{
  "dataset": "drawn branching plants",
  "translate": 0.12,
  "attention": true,
  "precondition_frequency": 50
}
Rows from block 2 of a small image denoising model, named by matrix and row number. Rows with one number belong to one channel. Each number is 128 + 32 x the weight over its row's rms, rounded and kept within 0 to 255. All counts start at 0. Numbers have three digits each. After the name is the row's rms in percent of the matrix's.
Before each channel's rows are labels from the 100 images, of 14848, where the channel reaches its highest value: "peak on" is the class under the peak; "colour at peak" is the nearest of a few named colours to the mean colour under the peak. Only what is clearly more common there than usual is listed. The data: drawn branching plants. In brackets: how many of the 100.
# convs0: first 3x3 conv (model.enc.1.0.convs.0.weight, 128x128x3x3, each kernel summed), inputs 64-127
# convs1: second 3x3 conv (model.enc.1.0.convs.1.weight, 128x128x3x3, transposed, each kernel summed), outputs 64-127

peak on: foliage (36)
colour at peak: red (27)
convs0.55 080:148143143180137121145143118112115070154143093111143118106143143106100152157173149098113140133112136094159110167093129093127097052171134208131139043116178154090081074169154178076168185157132182
convs1.55 099:162104154109130176087091090144124116074119151122120130197085121201139114150157161083156094180084120119173130157130095085099109132124100102120133164157157146129125055122119114077120165138151140

peak on: foliage (83)
colour at peak: green (56)
convs0.59 071:145144152133143133127058126110133135132170204102113157189142109088119125160141124166088105145124086156160108106161164118128137154144096103101131036131135145140151152132145086108120134099144104
convs1.59 102:078110134148092155120152192149095141084136141119143108124169152121134070170175131112102125153177158107125112117117141145182140135109149118165162138126090136164132094119066145132078118139080125

peak on: foliage (91)
colour at peak: grey (57); pink (37)
convs0.76 126:163094104086087152081157074111088168140139058087126134082119067077152122113117143134156112083123097106076081139120107078105074119095150131116073145121141102172120134083079134135057145023129106
convs1.76 093:126124104151096087169162198175185102109127173078098143086101139101176143179155121083102145155232095149147123101157112145142121123140132137156112166178139106191122162103109114167086097096127142

peak on: wood (90)
colour at peak: brown (81)
convs0.88 074:128119097115154161114060149138122145148137156129142099035138127123092081091115130153107096141048096142222078142147092147147081043143155093107140163105180098103094162086159105114137100144094156
convs1.88 079:124124154057174163155112070113147131152169161129101122169134117168149157143102147176146113156131153074129153120102092111073141106165122181084101164089195122080097112154101069135195163108128167

peak on: wood (100)
colour at peak: grey (77)
convs0.82 163:117104154094091120119078122065093151109098166079110101127089133117139101138105090128147071059108060159110090107080093101125062114093168098109124083080125157128124090099151177144089114093110095
convs1.82 103:143163155172098181140133165044101078100127066161089134124109111135109102148095105143173128172115065095148152135145151103136095127164108090158175075186106153121117100156103147121040116188105189

peak on: foliage (99)
colour at peak: pink (98)
convs0.96 091:161125166131106151145083097180130154108111109099172139152123136141148080116129161089173097046131110154080100134150111135196120146112093220035119137097153111156142123093105111096133164143148172
convs1.96 123:174146143121115153116135075198132137174117191109070204080107133149138076140155156170089088145147124110124126070104127145099150142184114166127103155154164085115107038094106105132136168135120169

peak on: foliage (56)
colour at peak: green (47)
convs0.2 075:175125104133113137118097118154093163136171145121129158157124123161083138135154121110055147179167179114180159100113123152074199034111105178145171162175177146138026120083095080111142094130123156
convs1.2 083:124111115124158130113138091080172152111152126147115112142139088142160150071156163176124074134162120152183165129057077137038100150135138111139105119067191144098088162150145158167155170105116135

peak on: wood (75)
colour at peak: brown (90)
convs0.118 077:096174127156138089159150179124122141238113117161162140163132120107103157101134136097099136137136190129112134147137114094163159137175154119158149141128186156102141154162127071208161115166076145
convs1.118 102:104153118110124149130131170105008124179075067108112138184185141141059173131132136118158135132082119140091099144118161137088122105135151141165151192110076169145102142101125178099110069168125113

peak on: foliage (87)
colour at peak: white (80)
convs0.31 161:136149092134096142138126120144090124133110125150109111105105088145094088078110104092075098078104073122104146142127139111125074105118138098120125126099113108111142130121024096172099114091131121
convs1.31 087:155146065101070162115192135119120082160102101114102123061129117123125154137145161130088136105186082161159098047160086153104059152167143155129105112168163117170092132095131089130068118122163145

peak on: foliage (98)
colour at peak: pink (94)
convs0.43 160:075113104140080132127123123102132110164116036118106141028105146092172139110129148133172146101172170149112091069075114132109086174129157114126089069111096115130159147119174149160125159109084093
convs1.43 088:124142104115095165128127098126169201199142153089158142144102143134103051160136086173075142142141152129149147115107063160165163120156085150113136159125105084125160079148121123127117122072142074

peak on: sky (95)
colour at peak: grey (86)
convs0.12 101:105111157075101149093114155074126119059120188107113121060119117131214120146115046139153070129154119127127070098086099120082100153093152107111097127086127084108148144043139171141108142108143100
convs1.12 095:152074140098166105145086123113133175184138046155123103207158125132052084076088112109122105109093137208064112177165127102085177143089150131067118105096121205125171126160159139156138098138158124

peak on: wood (69)
colour at peak: brown (64)
convs0.44 130:054122125115101118109110095131190150103158084112111135087110135122154154155132103121129173096135162111035132113100102097104150200070158083182124138156049138088121151105153090000155167126192099
convs1.44 085:134149106142157162184099116160155151242166131135126127138139121126158133088084151137075077111109146068130127081194149119146107147151154154132146139095155120110114114107207128177165125096138113

peak on: wood (90)
colour at peak: brown (87)
convs0.127 098:126110121126105128097072124095111167148090099105166098092136144106114110112112142104178090038111088128078118185113118114140074080108129109071100105099155117128150094090131191156128142096056083
convs1.127 104:119134134123105128168115171112080122139120070154098103192112092133050091113086136136165129160088077110093145167149129101105128074172120118077151129109147176130093109189102130140081079177128134

peak on: foliage (72)
colour at peak: white (42); pink (39)
convs0.61 090:127152165101091180108146090142107120127170114152145107148117083098157134132133159144116131130119119122069054162087185161110129092088072151150100162134145121138095113029107072131115186096089161
convs1.61 081:121126112127118069088054178165155132133158192108087159100106131161135136101144152146144068098160091156174185066123071164143119155164100130148171142137166116128117148120091100148061162114085145

peak on: foliage (95)
colour at peak: red (57)
convs0.122 076:140173120186173121146092199122130022179107156179144139179164150119080139100163172103128066205137111106177148121112186165149121119145111141152107106144157126135138118146100097217126092121117095
convs1.122 106:091164106097163138110132151100024108159106053118116105156163128139055174156083131120161164087121143140066148123142110112096145115147161163134136160056103168136144156131137145108148091179091087

peak on: wood (100)
colour at peak: brown (83)
convs0.89 104:147129150108135120140172125088137124036093161135127081130138107130160081148105083121107084097098107096150081163119109120144102080192070157146093126070197081124053135107106142225128196155126125
convs1.89 090:152100140064178166155134064128135095195087145112173117229094116157144154133141165140137089144108200067158114145125098114161057121090139113098108134086177118127125114123176114113153155113155162

peak on: foliage (43)
colour at peak: pink (37)
convs0.21 117:110122138123108149124128135138118147121142126131073146098109098153120118155122117010116108105148074148052139101142067136134106104089143144016123073139056116082180134178132083133135116136121111
convs1.21 099:164137156134177110098100149145145144127068142146140129168140131113180075180137121056088127138178187137137102127158169123146110153129108098133116106167162056081147136100159193098181154105179110

peak on: foliage (76)
colour at peak: brown (63); orange (27)
convs0.62 172:102133131117130131089132135126086103106171083147140102166102050136101112094135143172133142158055114162129160118089174031117124124105156096135139111120121138128131039134102141165091075063123090
convs1.62 081:121099083131073177113138084129090167140198140084103143101188174108123089128086139149107080123116084136160136093143095105146139084122147139165081136120124093162078141038093108137092175099143137

peak on: foliage (96)
colour at peak: red (98)
convs0.46 087:047130091112141128092164116129131096150155136154132155149150072074134150120114144166153112137092130146161108082138109123106111087181084134160132113137050121118148125065119159121100073100107074
convs1.46 124:147131143151130112123124144096168173162152134114103078116161178156090073149100126129123134102105163105086143136172191132156194180122160099140117101159120125137107100137177110095060112140131092

peak on: foliage (40)
colour at peak: green (31)
convs0.91 070:167137143104100154103210131139133090171070137181149152161131131132112063168057154098054032174125079108165159139142132149145119107097188095065123114121109081095164131086117138125169146160140125
convs1.91 107:093164133093154109203106151139115135122127130146133165131182125101123214158163097098199140102118165140068172114141116128115128150179160141076118104127138162086192222140180121142173119079098111

peak on: foliage (94)
colour at peak: green (79)
convs0.69 073:157128145087130129136120150153120114161148101085098134092114122083092135132150114115173145056071106125158164159126129103144112184156071106178162111109109140084101101177123150136155141130138128
convs1.69 098:111147157166159126126154153165145193191138150144119134123135111133128117141172146114120116162124227095113114181145180096130119134161133129133155178142081194135117118129033192124088120128142147

peak on: wood (47)
colour at peak: brown (66)
convs0.90 083:154122146108129097135120135128178146127142155095067104189100048123128073079134123122055152125072122092137084123106137135129085133085150175130123065063119070089128099103173089070107089166103062
convs1.90 095:127148140168141121166148134108082133121123150060107157052143142123081123138163143168162091135105195106074174125143150150103133129194157123082149187134124190087094112140083110165169118114045111

peak on: foliage (94)
colour at peak: pink (76)
convs0.39 074:118125126110118138149123130092110126129172087100097159185137096113148149128169110158149156153159121097188157110123117119125134149161114174177139117108159178142062098161102140085093079082097126
convs1.39 116:140143167131053099096137152101132172130139122112137155079121144115090061118120126155119130110101104143122148126119173180195174149172113068156155113166063060129118083106101102130064132160095135

peak on: wood (78)
colour at peak: brown (74)
convs0.25 078:098141170136124112179035142153127067133124139132125076157130114177104118112152085149163164116097178126084123125119104149123090086159094127131130102170059125084079132086159102032153101160124111
convs1.25 095:160137158134079160151130102111091120121098092179185143108148066120154151145100174031098153134138103176156128150055162167163097166136157087121113096121127183065140152148144168147179173110130179

peak on: foliage (71)
colour at peak: pink (39)
convs0.79 085:111148049133153149101117125141146018124152065093099123103142138070113112046115124161145076144121042128173133132107120160081145062108119164100175134108164131136097145143159133209141134145088128
convs1.79 111:157156153187173119135125142188174204173166173121120099218136103093140102176147124138161110150129170069116174142198120099119142132172129148096147173150175121082153138152114103110156097105145150

peak on: foliage (43)
colour at peak: cyan (36)
convs0.23 101:123107131126137058139150139086105161150120109125108122078138186113089126027109136239133070089152135114195109155116085143108129088165134096184153047110124152163123102142138158115148122122107108
convs1.23 112:130092146087122091101120103096138177104196188158129152090126112141140122100061079125131127150065073112144113132120065065108218059113107127128120159142111035066111167137142131144101150110154107

peak on: wood (75)
colour at peak: brown (70)
convs0.99 070:082128092137117153153075108162094161175167132143083134117134074148099127072160148147148116107134134086161149100147128087151099203174113112153143194148106149095130128180097126108105139061167088
convs1.99 125:109098126103089152177114135130127146118157082112183089106174116126128156166097157040153181107107115125155175129163181096165159148147159145152102072096186197161102133131125173142106076174100069

peak on: sky (100)
colour at peak: brown (97)
convs0.64 156:110103111091112162106150088079132147054108123115122118092094075101164100155089093059122113081135143125043118102144098128089082142135069112081061085105114107115102171103132151135103140105092125
convs1.64 100:164130141110191127111160098141165119118116142106153090179143181155160079115084163112128087098127251091184110114142181094150076106091154165152095127152135121134109115080182129128175146130100131

peak on: wood (85)
colour at peak: brown (83)
convs0.29 062:147137141142154107129151187108132107150154132108098130188138146132091130158129115159095201061122108100033074141146114115089062216113127128110096142107131150100151146100150108113100084121168180
convs1.29 092:091136150124088170163133116041087149123119102136143160055170086168165135104077146107133172192099041160102137120107134136137115047126108143137107138141112090054097096124122105094161127090197131

peak on: foliage (64)
colour at peak: pink (53)
convs0.36 064:127126124129085124127100140101137154113161173109116151138146043113138147105122130164161109173142123171130083073127134123217136147106138083151159160136151130122180111177107096182094106108130117
convs1.36 107:110161153121123150190143148127158133188142121088160132114156167091100093148132110123110132095158207123096158106159174177150156187174133127158145085128074117143114107087167120167066128089120065

peak on: wood (78)
colour at peak: brown (87)
convs0.119 068:099163137176140110159112188166103084194114095150149144166166115078079103137150119071132044118054125153138156127119128120169148135157097100141142146136105092115103092156087070189158137131117147
convs1.119 123:154146108130157131122107140113032114233093091100121098173159136169049209151134151116119115086136142107097118138166169110070084142148146155158153177116109175153111139098122145077132076185108082

peak on: wood (61)
colour at peak: brown (66)
convs0.26 080:173169112131149144110128138118090076101107086161100117135113058144146071139103110159151160193091093122032111159122159155131130154125102171158145171114112103085105113160102118115105090157119055
convs1.26 087:149167129126128124118129059101161115123093137107112147073068202125162134111130161188081126117178156134170101116116110201105116147123165167183113090143144101069138074122181113135196142112094165

peak on: foliage (100)
colour at peak: pink (99)
convs0.116 121:122116127124116148143123124110101122138136103146127076107106045156116088134094119067062149119074138142113099138068129042143072170133126180103092117150129122125135120121210156167082088075113131
convs1.116 086:114125146135107104185148133122141127165100158106107142116107144136066125093125107214130118079143173106031123080138145137140148129146087128104123147110127140192105122065046078158085113138119106

peak on: wood (48)
colour at peak: grey (73)
convs0.81 088:117113103098104110126185133091113173102116199128094071081081102151141081117064098116134148107141167101103082132097074110110131197161100110129106121069187108121110109117072188136120164134077049
convs1.81 100:167079124099126159139056061106136124135132076160157175123164194132136104102133100082088098144102121087154117113151125082151158230101112074164170125157107130128112128124142166102124093095180185

peak on: wood (64)
colour at peak: brown (69)
convs0.117 094:189100117094128165107097098107123135050096143086160103105134085124121091147103092145173065111075064116151146136148140050131119158121052037088118130121050088077147137129116131074129157125136127
convs1.117 085:078135164146132129164121146111038115174112126152098087113117150147078185109136128158136093116132151119112100130052121185131116138134173147130164101085153171120117139127143124148090104144109050

peak on: foliage (100)
colour at peak: white (95)
convs0.53 128:113103148105097127107127109142132117096149120127100113090105120110095118146137129180135087153136114164099111139127125090105108126086166077129086109132067101153125148076157084139089099066140053
convs1.53 114:088078100142138123100027155156146163121166140175122155136125144148155170167140123135142137102109076143124158124091099105127133147123100102163181121167077133151180207152095104095094091103154188

peak on: foliage (60)
colour at peak: orange (27)
convs0.80 089:124143143127144100141190135160164068159119174180101122123132150167169080089093134147108089149112114132221012113154122164131102057132103081147131076140105104135143121117100138134142145145108095
convs1.80 096:066158111110152189156142175100091107131161145128160141148159166083134218165155107136122119114120164088115150111083121129138163133117085152083112134116147107068133213108185159196159117070131094

peak on: wood (79)
colour at peak: brown (65)
convs0.92 080:122121095100149128116202117204189152158180098126122132099142141170111108085106154125140156104092146116169095117165109142100114122154098120171152131115148116085205121138161117100165121172129088
convs1.92 115:105141166114201122130103091111115165118139141128115167167141131119163096121149172195150131141102221095085135126113145136070150108129105163053109143149124038108111085123171151138202148070179159

peak on: foliage (100)
colour at peak: white (50); pink (44)
convs0.86 111:104105146104133095131110131091159122094104174117118133140100133115125114128099114115130101101123114112144044117128112121119100087096111138079111059100119095121000112064120131059141114127129110
convs1.86 075:119076151159182125131167137153160127190065187116135103129098069145118167190181132120136120164144207131136119079131158127098117169163169114101135167112181134193128131108093105176196167133159070

peak on: foliage (70)
colour at peak: red (52)
convs0.125 065:149139103167140123150088153184207188156202095136119144151138116214073129085137150165163112134108130185143137129143142127134144036134101150110166212168125130188141110151118152187156185140166109
convs1.125 109:092171073093169173121127139040005122128110094173088153139155156138053170110070146169073126100093131166101126125098086106114127106092089132097107139068101107078137169105141159123112120111105114

peak on: foliage (76)
colour at peak: orange (34)
convs0.106 311:075100095083119130087183119115136142144131110102131103066105154098159131076116141169189136120130087158167096085102129127108127097091163100170112106120135138164147096119101200155125121100096065
convs1.106 075:149112162185122095087107117105189152104181171130099132115069178174171098121091104169030098101150148132112105111087119133092128144135077108145158114176148085118140128135093082159118149075106142

peak on: foliage (82)
colour at peak: red (55); orange (41)
convs0.47 079:100073137086121178112155098147134085119142106021146146085116115062156142056116156139127085158126130083106135151145180127154134162161176160178117166087109143121118134152189152048161087181139110
convs1.47 096:119151186172130139098127104180175150148192136194123114131162130122176098128110098088104146146129170078165136192107146081125143154139135139162153131198085154137152131164196145101146153092161156

peak on: wood (96)
colour at peak: black (32)
convs0.20 115:117130110117117095103110133092100154194132148103134129152113109101118138047118073163142118121137062130126117150112063106122137189113166124165107143122128129050131160061118157050129145133176095
convs1.20 076:125141113112106208133187172061083094128070088110108162111123139123108121089070099123075144090165102110155083095080134155145067120069161145197118101098141118089070114086165166157099118128121193

peak on: foliage (79)
colour at peak: pink (48); red (27)
convs0.37 075:194134169162176134134154151115214128080135176113092102145097122138147055073137101119117022131132148182137157164147129141141099051103163110100101072116123125158153162100197134153118122143146097
convs1.37 106:113132102145147146112124144156126153155146189157087191091127149122103109132129111168082115145148112095097142088087080125124150121149071126103137172121102058096156148145138108159152147056130100

peak on: foliage (66)
colour at peak: red (50)
convs0.34 067:082107119167126111111255116130091132136148126104145143167147155072135143060127158130169065148154119151102180128143154148110131169149174129150132116154178122179106170123127094122151126148208123
convs1.34 103:112154174140159112142068127172208144162187159173107156149159170130163087128119094121127114108128144095139135137170152068131126153136119116149162137175126071117163169126174152100160167084188121

peak on: wood (55)
colour at peak: brown (72)
convs0.8 067:079127095120131099086153137167116105108177141101143159201164139132138135148090158100087157225165135090149111139126171156125135175130123140075116130126104128141075118131099141158121118121139214
convs1.8 100:085141098168194154106141167070085115078075060112148122065128114127130095079147160185142105126114123126111145109149177144125069093109126097112139085158166079109119126109209126087162138109144089

peak on: wood (68)
colour at peak: brown (62)
convs0.75 090:033088156104103135109171115136118158164125098059132141092130138114149142095153133065105150116128086104103128144114114083127119099168132120151116149138110155145145127125056160096152131129151136
convs1.75 113:167094137186136151159138114194193158205123171103137102137182134146104097129162095146132115112092156106103142176219164052138125164072142135155159132180101140171115130063132151098078098145192113